{
  "dataset": "pixel-art sprites of 400 made-up characters on tiled backdrops",
  "encoder_bias": "all",
  "encoder_moe_every": 2,
  "encoder_widths": [48, 96, 192],
  "decoder_block": "basic",
  "decoder_upsampling": "nearest_conv",
  "precondition_frequency": 10,
  "one_sided": false
}
Rows from block 5 of the encoder of a small image VAE, named by matrix and row number. Rows with one number within an expert belong to one neuron, the router's apart. Each number is 128 + 24 x the weight over its row's rms, rounded and kept within 0 to 255. All counts start at 0.
After each expert's rows are labels from the 100 images, of 14976, where the router gives the expert most weight on average: "strongest on" is what is common among them. Only what is clearly more common there than usual is listed. The data: pixel-art sprites of 400 made-up characters on tiled backdrops. In brackets: how many of the 100.
# router: router (encoder.blocks.5.mlp.router.weight, 16x96, trained with AdamW), inputs 0-95
# gate: expert gate (encoder.blocks.5.mlp.gate, 16x96x96), inputs 0-95
# up: expert up (encoder.blocks.5.mlp.up, 16x96x96), inputs 0-95
# down: expert down (encoder.blocks.5.mlp.down, 16x96x96, transposed), outputs 0-95

# expert 5
router.5 [110 171  85 102 142 128 107 115 105 127 158 170 117 108 154 146 128 104 142 161 126 100 121 102 114 115 175 140 111 148 145 101 116 130 109  94 119 137  82 177 155 142  97 146 103 110 131 150 151 121  93 149 147 115 137 136 152  96 177 131  91 135  92 166 120 119 132 137 129 186 115 116 160 148 119  89  78 128 165 165 115 163 141 133 100 138 130 128 145 130 121 119 118 148 124 102]
gate.0 [152 115 145 123  84 143  72 116 136  92 178 159 142 160 146 116 118 121 168 149 133 106 102 168 146 134 121 140 135  97 133 135 108 137 132  95 148 119 108 148 129 116 128 119 161 152 159 126 115 139 152 141  83  87 128 120 128 106 104 139 138 167 103  96 155 121 134 156 167 134 158 149 123 105  81 118 138 108 155 123 166 147 133  91 101 146 162 103 162 128 116  90 104 146 144  81]
up.0 [115 127 109 138 122 147 114 151  87 110 116 118 137 120 108 123 107 107 125 183 119 116 186 111 117 154 117 179  99 135 111 187 105 167 130 105  60 160 130 163 118 178 121  71 121 109 122 137 133 119 136 147 134 111 124  96 149 145 137 124 133 126 113 133 125 116  96 178 131 125 127 106 134 118  96 146  82 107 153 111 103 101 149 126 129 178 139 108 145 113 114 118 152 112 119 119]
down.0 [127 114 164 145 149  98  74  85 152 108 125 135 100 110 165 104 135 156 126 102 139 109  83 157 111 123 131  82 166 116 131  93 158 104 130 123 177 106 145 114 144  96 128 180 137 110 196 128 110  99 128  99  89 130 154 146 123 150 155 135 135 115 123 100 115 136 161 104 142 117  99 140 112 136 155 128 156 125 124 112 140 147 114 111 136 104 162 158 135 136 131 116  94 153 162 138]
strongest on: teal (38); grey (27)

# expert 13
router.13 [118 168 115 154 130  76 123 114 119 105 142 117 112  96 169 107 131 143  87 158 133 152 111 103 113 124 161 155 165 125 144 100 112 142 107 117 113 100  97 153  83 135 102 137 114  66  90 143 142 122 123 138 130 136 129 140 105 136 137  97  99 111 144 139 148 150 141 142 106 164 164 150 159 116 188 104  83 115 156 118 153 128 158 124 165 105 140  97 137 153 107 149 144 153 114 148]
gate.0 [128 144 108 134 144 129  99 151 133 101 101  99  96  96  71 114 113 166  83 120 119 140  80 112  91 151 172 171 135 148 139 164 142 134 111 135 116 144 131 126 133 133 139 112 145 128 164 143 114 179 121  75 105 128  95 134 111 151 144 115 156 140 137 134 140 168 118 129 118 161 115 149 144 104 132 124  95 135  92 120 130 110 136 109 124 100 138 122 117 139 167 192 154  73 139 123]
up.0 [140 148 114 110 170 126 109 142 140  95  76  89 127 118  78  99 105 167  95 110 124 131  94 128  88 153 172 154 136 149 138 166 148 133 109 134 122 159 109 147 137 158 165 102 131 133 164 121 107 163 125  99 119 142 106 115 106 136 138 132 147 127 152 132 142 152 113 149 112 165 143 158 153 133 158 126 107 120  95 122 135 113 108  65 137 114 138 117 127  90 169 164 136  79 141 130]
down.0 [ 72 113  89 141 153 126 116  91 138 167 144 101 152 125 171 162 140 141 138 155 131 149 134 100 139 143 118 138 110 163 148  93 110  99 144 117 145 134 184  98 159  90 135 116 126 126 103 141  99  90 123 123 171 122 158 103 111 131 128  87  89 115 115  99 133 142 166 119 133 134 117 145  84 160 144 150 141 118 113 127 104 140 118 124  89 157 146 115 121 118 131 116 132 198 106 133]
strongest on: blue (62)

# expert 0
router.0 [170 143 161 141  79 170 100 110 173 145 109 137 101 159 102  66 122 134 103 124 153 139 141 125 153 151 122  76 125 114 148 121 139 144 117 105 154 119 158 116 165 141 112 145 108 169 151 151 124 120 133 102 116 100 124 127 109 103  76 147 182 172 119 111 150 133  89 115 129 131 126 135 139 143  89 103 142 104 124 115 127 124  91 122 125 149 148 150 141 103 149 144  79 146 131 135]
gate.0 [116 119 112 133 120 132 107 169  94 134 116  90 147  88 123 117 152 133 124 148 136 138 137 111 123 126 111 120 163 125  80 145 107 136 157 177 156 179  88 150 124 154 126 162 154  71  91  97  79 149 149 117 124 125 168 139  94 118  83 117 126 108 110 112 161 126 150 115 153 140 118 103 150 111 143 157 128 119 130 158 105 126 141 172 124 137 136 103 128 162 111  99 125 166  99 160]
up.0 [118 107  88 146 146 105 112 174  96 166 155  88 124 130 126 142 173 120 130 122 125 123 181 119  97 102  66  87 159 124 124 140 113 112 174 128 123 165 110 102 143 138 114 156 164  95 111 113 108 125 145 127 152  92 137 174 105 144 117 101 138 144 136 127 131 121 121  76 149 144 125  97 139 133 136 131 130 135 135 163 128 153 164 140 119 149 115 134 146 168  97 109 161 146  88 130]
down.0 [104 133 135  91  99 153  88 149 103 164 136 129 120 109 146 102  97 135 102 148 151 173 110 100 157 165 134 113 127 116 160 131 102 120 139 125  89 116 110 125 112 141 112 138 147 105 155 128  98 107 173  84 115 180 117 147 147 145 184 155 133 132 136 120 135 121 105 125  93 119 155 115 172 130 100 135 152 145 119 138 104 107 145 121 147 117 147 183 150  90  73 104 120 118 150 114]
strongest on: red (100); large (100)

# expert 8
router.8 [142 149 157 106 144 125  93 119 129 135  86  96 137 132 126 103 102 167 113 167 152 137 135 160 132 150 143 128 142 180  90 133 129 120 114 100 165 126  74 117 151 157  98 160  73 110 148 137 109 132 158 109  89 120 140 102 174 126 133 143 144 114 146 139 137 175 151 130 170 107 145 147 116 114 102 155  82 129 128 133 169 115  99 117 159 142 158 112 102 123 116 121 149 101 112 106]
gate.1 [142 118 131 110 116  97 145 163 126 129 104 143  85  62 110 115 164 110 108  89 138  99 126  82 138 157 120 105 157 153 164 139 110 145 130 153 170 138 162 126 123 170 153 121 116 132 128 126 174 137 146 102 112 136 163 133 144 145 111 128 133 138 101 155 136  93 143 114 128 130  83  94 125 114 151 151 128  87 114 144 126 132 108 168 117 110 146 110 162 154  75 108 144 161 103  99]
up.1 [ 77 114 140 105 133 155 119 136 132 140 152  88 183 189 140 150 117 142 134 164  92  82 129 168 147 133 121 153 103 132 123 128 124 122 107 106 115 129  89 133 141 117 111 141 111  99 125 142  97 162 131 131 127 134 124 156 126 114 129  75 119 106 150 114 169 160 105 130 174 117 128 175  85 106 116 100 111 177 109 117 151 105 124 102 112 138 112 160 112 129 165 135 144 102 141 153]
down.1 [161 126 117 124 162 115 169 117 148 151 145 124 144 103 177 144  92 127 182  65 128 153 113 110  97  80 156 108 114 117 114 123  85  80 111 140 114 166 142 137 103 173 139 122 144  97 152 183 147 123 109 132 135 137  89 125 141  94 103 124 134 131 118 155 125 100 131 167 126 128 165 110 117 141 129 145 129 153 142 152 143 132 136 114 132 115 100 105 118 136 148 127 100 107  83 108]
strongest on: large (66); white (34); yellow (34)

# expert 14
router.14 [157 101 133 148 106 103 120 146 170 149 119 145 156  95 155 165  87 114 162  96 164 143 118 127  87 132 140 125 135 108 115  90 101 116 128 125 139 132 123 120 178 104  95 177 100 117 175 104 128 153 144 148  96 160 121  97 104  89 145 152 141 140 108 115 146  81 118 109 151 137 148  80 146 107 154 160 122 156 117 148 159 152 110 137 147 109 133 101 108 125 139 148 114 164 143 128]
gate.0 [125 115 122 105 156 113 140 126 110 117 100 158 109 111 100 103 118 132 120 151 148 101 103 129 149 107  60 174 137 135 149 137 143 175 159 112 138 109  98 136 108 149 103 128  84 116 131 165 137 120 139 143 120 150 165 144 112 100 108 136 123  91 147 110 147 153 142 161 131 125 112 120 130  94 108 107 112 145 125 145  80 131 112 211 191 125 119 127 177 135 129 122 121 117 150 120]
up.0 [153 149 171 118 171 115 150 111 167  72 122 140 134 132 120 126 171 117 107 151 116 123 144 116 144 134 141 151 136 144 103  95 127 109 119 109 142 134 105 118 171 136 144 127 108 128 129 149 112  89 124 111 121 134 147  81 138  92 198 160 117 108 112 128  83 112 119 118 124  79 110 133 155 148 124 130  87 100 146 127 130 109 172 113 120 123 146  99 190 174 143 128 106 108 117 112]
down.0 [125 120 123 113 121 148 103 131  93 134 147 116 100 116 141  99 123 163 147 180  93 136 140 138 178 114  94 124 115 118 121 125 110 119 112 152 137 129  98 151 122  99  91 135 139 145 147 136 199 142  93 127 132 141 134 175 116 174 145 174 127 130 104 150 123 110 109 115 110 131  97 109 103 119 110 114 163 109 127  81 176 149 137  73 175 146 133 146 132 128 115  90 142 153 154 117]
strongest on: green (84)

# expert 11
router.11 [135 107 141 122 129 108 180 135 107 139 122 100  89 128 125 105 146 133  99 157 112  89 145 111 138 106  97 164 114 122 100 157 105 137 129 143  92 137 149  92 123  93 114 117 163 137 148 128 167  94 148  79 136 146 127 132 167 133  94 113 112  79 125 174 136 158 150 156 140 116 128 152 119 128 124 159 162 124 160  87  79 111 145 143 157 109 108 151 160 112 149 129 112 153  83 133]
gate.0 [101 152 105 113 127  77 136 153 101  72 126 148 128 108 139 129  88 132 130 111 139 163 130 100 184 120 153 170  95 123  93 146 140 136  99 138 128  90 144 133 129 130 156 168 122 136 112 119 116 128 132 111 111 161 126 143 136 150 123 138  94 170 110 167  92 112 145 186 167 157 137 121 181 100 139 123  81 111 121  96 152 125 107 136  87 126 130 106 126 125 125 139 120 120 159 140]
up.0 [143  91 142 133 140 175 115 124 145 161 115 128  85 132 124 125 155 135 107 120 120 134 122 141 113 121 124 111 194 158 176 130 107 126 155 128 149 139  87 133 107 148 105 120 153  87 133 107 110 142 140 161 134 115 109 101 107 115 109 132 154 125 162 110 183 144  98  74  81 129 130 134 104 134 136  95 140 143 137 154  90 153 148 135 149 117 104 153 149 172 136  85 151 134  80 127]
down.0 [ 99  79 107 145  95  90 112 146 138 140 153 121 143 124 129 147 156 125 109 176 143 115 154  99 119 101 122 126 158  98  93 137 152 142 141 102 112  62 158 139 169 116 138 129 121 128 167  98 165 140 134 105 147 116 154 147 122 131 140 136 179 101 145 151 103 144 137 122 121 132 121 124 170 119 130 161 105 138 160 103  86 144 100  79 107 123 159 142 134 146 106 137  72 146 119 140]
strongest on: red (31)

# expert 1
router.1 [112 147 121 150 104 106 148 140 150 135 138 143 111 104 153 122 176 120 104  86 125 145 100 106 123 142 109 125 125  83 157 117 140 105 149 169 101 127 135 123 123 107 161 115 165 164 113 135 135  86 130 134 138 173 132 126 133 107 113 105  91 108  84 134  94 124 120 119 104 145 109 129 130 133 175 153 151 146  93 140  73 162 171 137 147 157 109 176 182 129 113 118 118 152 125 168]
gate.0 [162  98  93 131 140 109 148  96 131 128 119 106 117  80 155 158 117 144 100 102 148 126 131 130 167 134 123 117 131 166 113 103 146 156 116 167 163 142 100 145 158 124 118 142  96 105 113 130 166 161 146 106 129 122 106 153 187 134 126  79 153 103 104 147 163 169 125 176 161 131 107 107 160 137 143 113 118 133 114 125 163 123 102 158 119 130 118 106 195 134 125 114 124 159 142 131]
up.0 [173  70 123 141 129 121 133 101 111 121 146 147 135  72 144 147 119 170 138 121 118 120 130 126 172 125 125 125 114 115 182 101 140 130 144 171 148 149  87 143 147 120 139 146 127 148 139 139 135 118 105 118 139 141 151 147 120 114 155  87 122 128 141 149 129 147 145 141 158 151 147  95 152  95 142  98  80 119 109 100 145 146 135 144 152  73 137 162 152  87  76 102 131  82 139 106]
down.0 [ 90 183 137 103 129 150 116 130  97 149 109 102 148 124  99 179 136  91 142 121 102 129 155  98 124 122 126 150  83 136 101 123 128  93 124  98 107 165 142 138 112 153 115 127 102 102 104 118 122 140 152 112 110 171 166 118 171  99 116 111 133 154 152 144 115 121 137 165 129 158 170 116 110 130 144  82 136 162 105  99 169 129 149 103 129 103 117  79 117 171 101 118 149 130 120 128]
strongest on: purple (28)

# expert 9
router.9 [110 166 119 121 118 100 177  85 151 136 134 122 122 169 136 108 171 117 103 133 119 113  85 137  99 128 114  95 127 119 129  94 112 131 106 118 107 178 149 107 132 158 146 126 104 158  75 101 153 135 124 160 115 139 140 169 113 135 123  71 153 110 141  78 133 114 129 121 147 119 153 146  81 123 132 148 118 142 149 169 127 165 163 108 149 116 170 112 101 146  98 117 141 109 138 143]
gate.0 [ 75 113 122  83 166 119 130 166 188 188 135 105 122 126 191 128 105 109  88 138 122 175 128 151 146 115 145 141 156 144  99  93 140 150 115 147 148 156 130 136  91 100 118 141 130 140 122 146 129  82 124 113 131 133 120 141 149  94 127 103 147 120 137  63 126 120 104 115 133 125 103 135 149  86 128 135 149 180 125 128 119 144 125 142 135 120 124 133 147 140 166 131 104 137 110 151]
up.0 [ 79 108 117  79 168 112 123 161 192 175 140 116 124 121 189 127 103 113  92 140 122 166 127 143 150 107 160 141 148 131  96  86 141 139 113 138 161 138 135 142  94 102 135 143 139 145 123 138 140  67 133 105 136 135 126 152 139  94 129 109 159 129 129  58 116 113 123 115 130 128 108 130 134  88 127 147 148 174 115 131 110 151 121 134 146 116 122 129 147 132 149 127 100 147 104 146]
down.0 [129 147 173 186 120 136 123 144  94  83 134 120 112 142  96 125 164 112 152 139 141  72 157 132 118 169 116 144 121 150 142 134  86 116 141 137 114 102 141 116 150 146  86 119 122 111 110  88 108 144 147 120 115 147 163 118 103 104 166 100 134 121 103 114 161 114 163 154 147 122 145 148 125 131 137 123 131 122 189 179 142  92 156 144 126  99 171 110  84 147 141 138 148 142 142 132]
strongest on: large (74); yellow (45); white (40)

# expert 6
router.6 [187 115 146 161  80 108 112 168 102 156 110 112  85 130 137 118 155  96 139 155 139 115 139 132 119  74 109 147 139 133 126 131 145 102 162 136 100 117 121 159 161  97 118 105 155 112 141 159 143 133 122 102 116 146 100 107  87 117 148 149 108 105 107 132 103 131 139 117 117 115 102 164 139  77 140 156 176 151  73 151 147 139 116 160 163 114 149 103 137 107  94 129 126 134 133 127]
gate.0 [132 171  97 135 129 141 143 138 135 140 123 134 140 124 135 108 150 176 113 119  83  94 138 130 117 151 126 163 155 125 128  86 135 122 145 119 161 110 154 124  97 119 111 148 144 117 139 161 132 170  95  87 125  96 126 134 122 155  95 139  99 117 140 115 169  95 102 135 107  98 135 104 140 153 117 114  84 141 145 154 100  87 169 167 119 164 134  81 151 122 149 111 140 166 164  81]
up.0 [107 162 110 140 108 152 119 129 133 119 140 142 123 114 178 152 108  96 148 149  88 176 143 132 125 143 144 114 115 128 131 132  90 110 129 104 124 111  96 154 107 105 134 113 167 145  90 104 140 178 143 165 145 110 107 116  87 129 129 170 168  67 131 144 148 137 168 126 135 137 139 132 129 116 151 107 123 135  98 127 127 141  99 137 141 157 148 136  74 100 169 104 130 108  77 163]
down.0 [176  73 106 128 152  90 154 107 115 158 103  86 122 137 106  83 148 165 151 149 158 134  52 157 141 113  99 147 121 117 130 137 160 125 107 140 107 115 147 122 122 148 133 140 103 155 161 127 126 105 114 153 156 113 115 115 176 108 145 131 170 110 111 133 104 142  86 110 131 143 157 116  98 176 127 124 131 122 119 128 103 116 137 129 108 157 108 129 163 127 115 113 155 119 165 107]
strongest on: purple (39)

# expert 2
router.2 [172 102 144 152 148 175 104 130 121 119  89 106 124 140 152 102 106 121 121 141 173 156 126 127 153 107 168 143 140 137 126 120 133 119 121 122  96 105  80 147 111 120 110 138 130 124 163 142 105 145 139 103 151 111  97 108 144 156 157 167  96  97 166 159 133 106 120 144 156 157 121  92 193 133 147 164 145  98 146  78 119 113  97 111 131 140 132 138 112  96 106 123  93 106 125  95]
gate.0 [147 116 136 124 102 128 108 139 129 167 110 113 122  90  86  55 102 155  94 162 161 130 177 128 129 114 115 158 111 127  96 103 128  90 134 126 118 123 110 122 145 124 145 152 102 131 126 117 153 109 103 123 133 127 158 163 121 135 118  77 143 126 146 138 141 143 119 109 128 105  84 106 145 156  80 166  91 102 132 125 147 103 160 129 129  93 161 145 150 137 115 136 194 140 109 152]
up.0 [ 90 132  87  83 115 126 148 124 143 115 152 140 134 126 152 135 154 117 155 148 120 167 145 169 106 105 114  85 136 123 120 151 119 141  71 102 102 125 140 152 117 130 119 146 144 144 115 124 146 133 163 129 117  96 111  85 148  91 142 159 131 167  92 112 149  94 128 106 165 144 151 151 131 115 134 123 146 165 122 126 102 158 144  83 114 160 109  87 172 125 141 102 102 162 167  95]
down.0 [119 157 136 123 170 147 108 149  79 131 132 112 143 148 144  87 151 132 147 109 149 149 122 129 111 128 123 162 172 110 145 156 140 132 157  89 120  92 148 146  90 132 131 163 135 143 207 143 119 117 121 142 116  95 149 164 108 166 155 144 109 108 147  95  82 123 120 135 106 112  89 114 163 146 118 115 127 113 144 127 143 153 105 127 116 138 144 158  69 127  79 139 120 114 117 147]
strongest on: blue (30)

# expert 7
router.7 [151 117 121 127 121 166  99 122 148 122 125 105 128 130 155  78 162 129 157 160 117 162  97  88 112  82 138 158 141 115 122  95 138 136 152 120 134  93 129 175 173  90  96 116 148 142 147 179 144 126 115  62 163 120 121 145 127 118 126 108 110 142 140 156 121 136 120 126 107 121 124 108 155 118 125 129 145 117 125 155 103 168 129  93 163 148 157 102 102 138 182 105 123 119  92 113]
gate.0 [127 123  91 142 109  98 146  77 115 105 132 133 119 163  69 135  95 150 126 149  96 113 139 154 146 148  93 139 147 146 136 115 137 160 143  65 121 108 147 159 198 141 126 156 163 116  83 160 140 131 142 144 115 145 102 130 155 106 118 107  93 129 106 118 159 102 122 151 133 117  79 119 138 124 115 101 139 104 116 143 137 144 164 159  90 111 103 118 143 116 144 117 144 132 161 136]
up.0 [162 142 143 136 162 103 128 157 147 163 165  99  87 130 191 163 162 102 147  96 168 141 137 147 109 124 111 134 113 158 128 141 167 117  71 142 140 118 132 133 162 143 108 104 135 115 147 100 144 131 125 121 139 122 131 142 119 154  83 119 148 141 133 138 123 117 118  85  99 112 131 152  68 140 123 145  81 133 150 119 112  92 128 136 122 139 142 168  99 115 117 150 135  97  89  95]
down.0 [119 133 126 175 126 173 155 112 118 110  84  92 153 105 145 123 128 173 113 143 128 121 108  71 170 124 146 159 146 119  98 102 148 110 141  89 136 177 143 103 123 127 121 119 135 128 118 116 132 159  66 167 113 120 152 123 132 144 135 156 115 159  92 172 139 117 130 141 151 108 142 136 136 123 122 103 181 124 133 113  93 130 105 171 110 126 111 160  96 113 137 157 100 100 103 125]
strongest on: teal (28)

# expert 4
router.4 [ 94  94 122 131 111 167 142  88 158 110 153 133 134 129 124 130 114 172 155 136  95 114 137 126 147 172 114 134 135 150 131 137 125  89  86  91 157  90 109 121 126 134 157 165 108 163 119 102 122 169 103 122  93 127 151 110 135 123 135 135 134 133  97  89 147 126 182 144 147 149 118 164 114 167 109 141 134  88 130 145 153  88 116  86 125  96  93 144 126 161  96 123 125 143 168 143]
gate.0 [126 120 126 121 104 121  98 168  86 131  85 122 101 171 131 131 123 194 131 187 105 124 133 126 154  98 141 149 132 136 134 108 149  95 106 151 126 109 127 131 119 130 130 121 133 131 133 120 132 135 134 161 158 170 138 159 136 134 110  85 120 130 169 134 120 104  69  93 110 118 137 119  52 125  88 158  80 138 118 123 162 118 104 109 119 130 153 107 111 118 142 133 152 107 145 150]
up.0 [ 99 136 136 130 142 130 149  87 163 132 163 126 149  80 121 118 125  69 128  74 147 122 124 129 102 161 107 113 119 132 124 143 110 146 141 106 125 133 124 122 157 135 123 124 110 116 130 135 118 125 132  96 100  90 115  88 124 119 149 174 131 113  91 119 140 145 176 148 153 132 106 126 203 109 177  74 165 121 141 131  95 112 142 156 125 124  95 158 153 145 123 120 110 144  97 100]
down.0 [132 153 103 123 125 107 114 128  99  60 128 121 134 158 124 128 105 178 109 148 118 133 112 163 119 164 159 149 136 124 182 167 144 142 127 117 152 139 152 143 158  97  85 159 132 159 101 164 113 118 145 170 141 145  98 115 125 116 112  86 120 152 135 122 100 116 173 118 117 135 114 120  92 123 141 160  95 117  78 126 137  92 129 141 127 165 106 100 122 153 133 125  79 115 152 120]
strongest on: orange (40)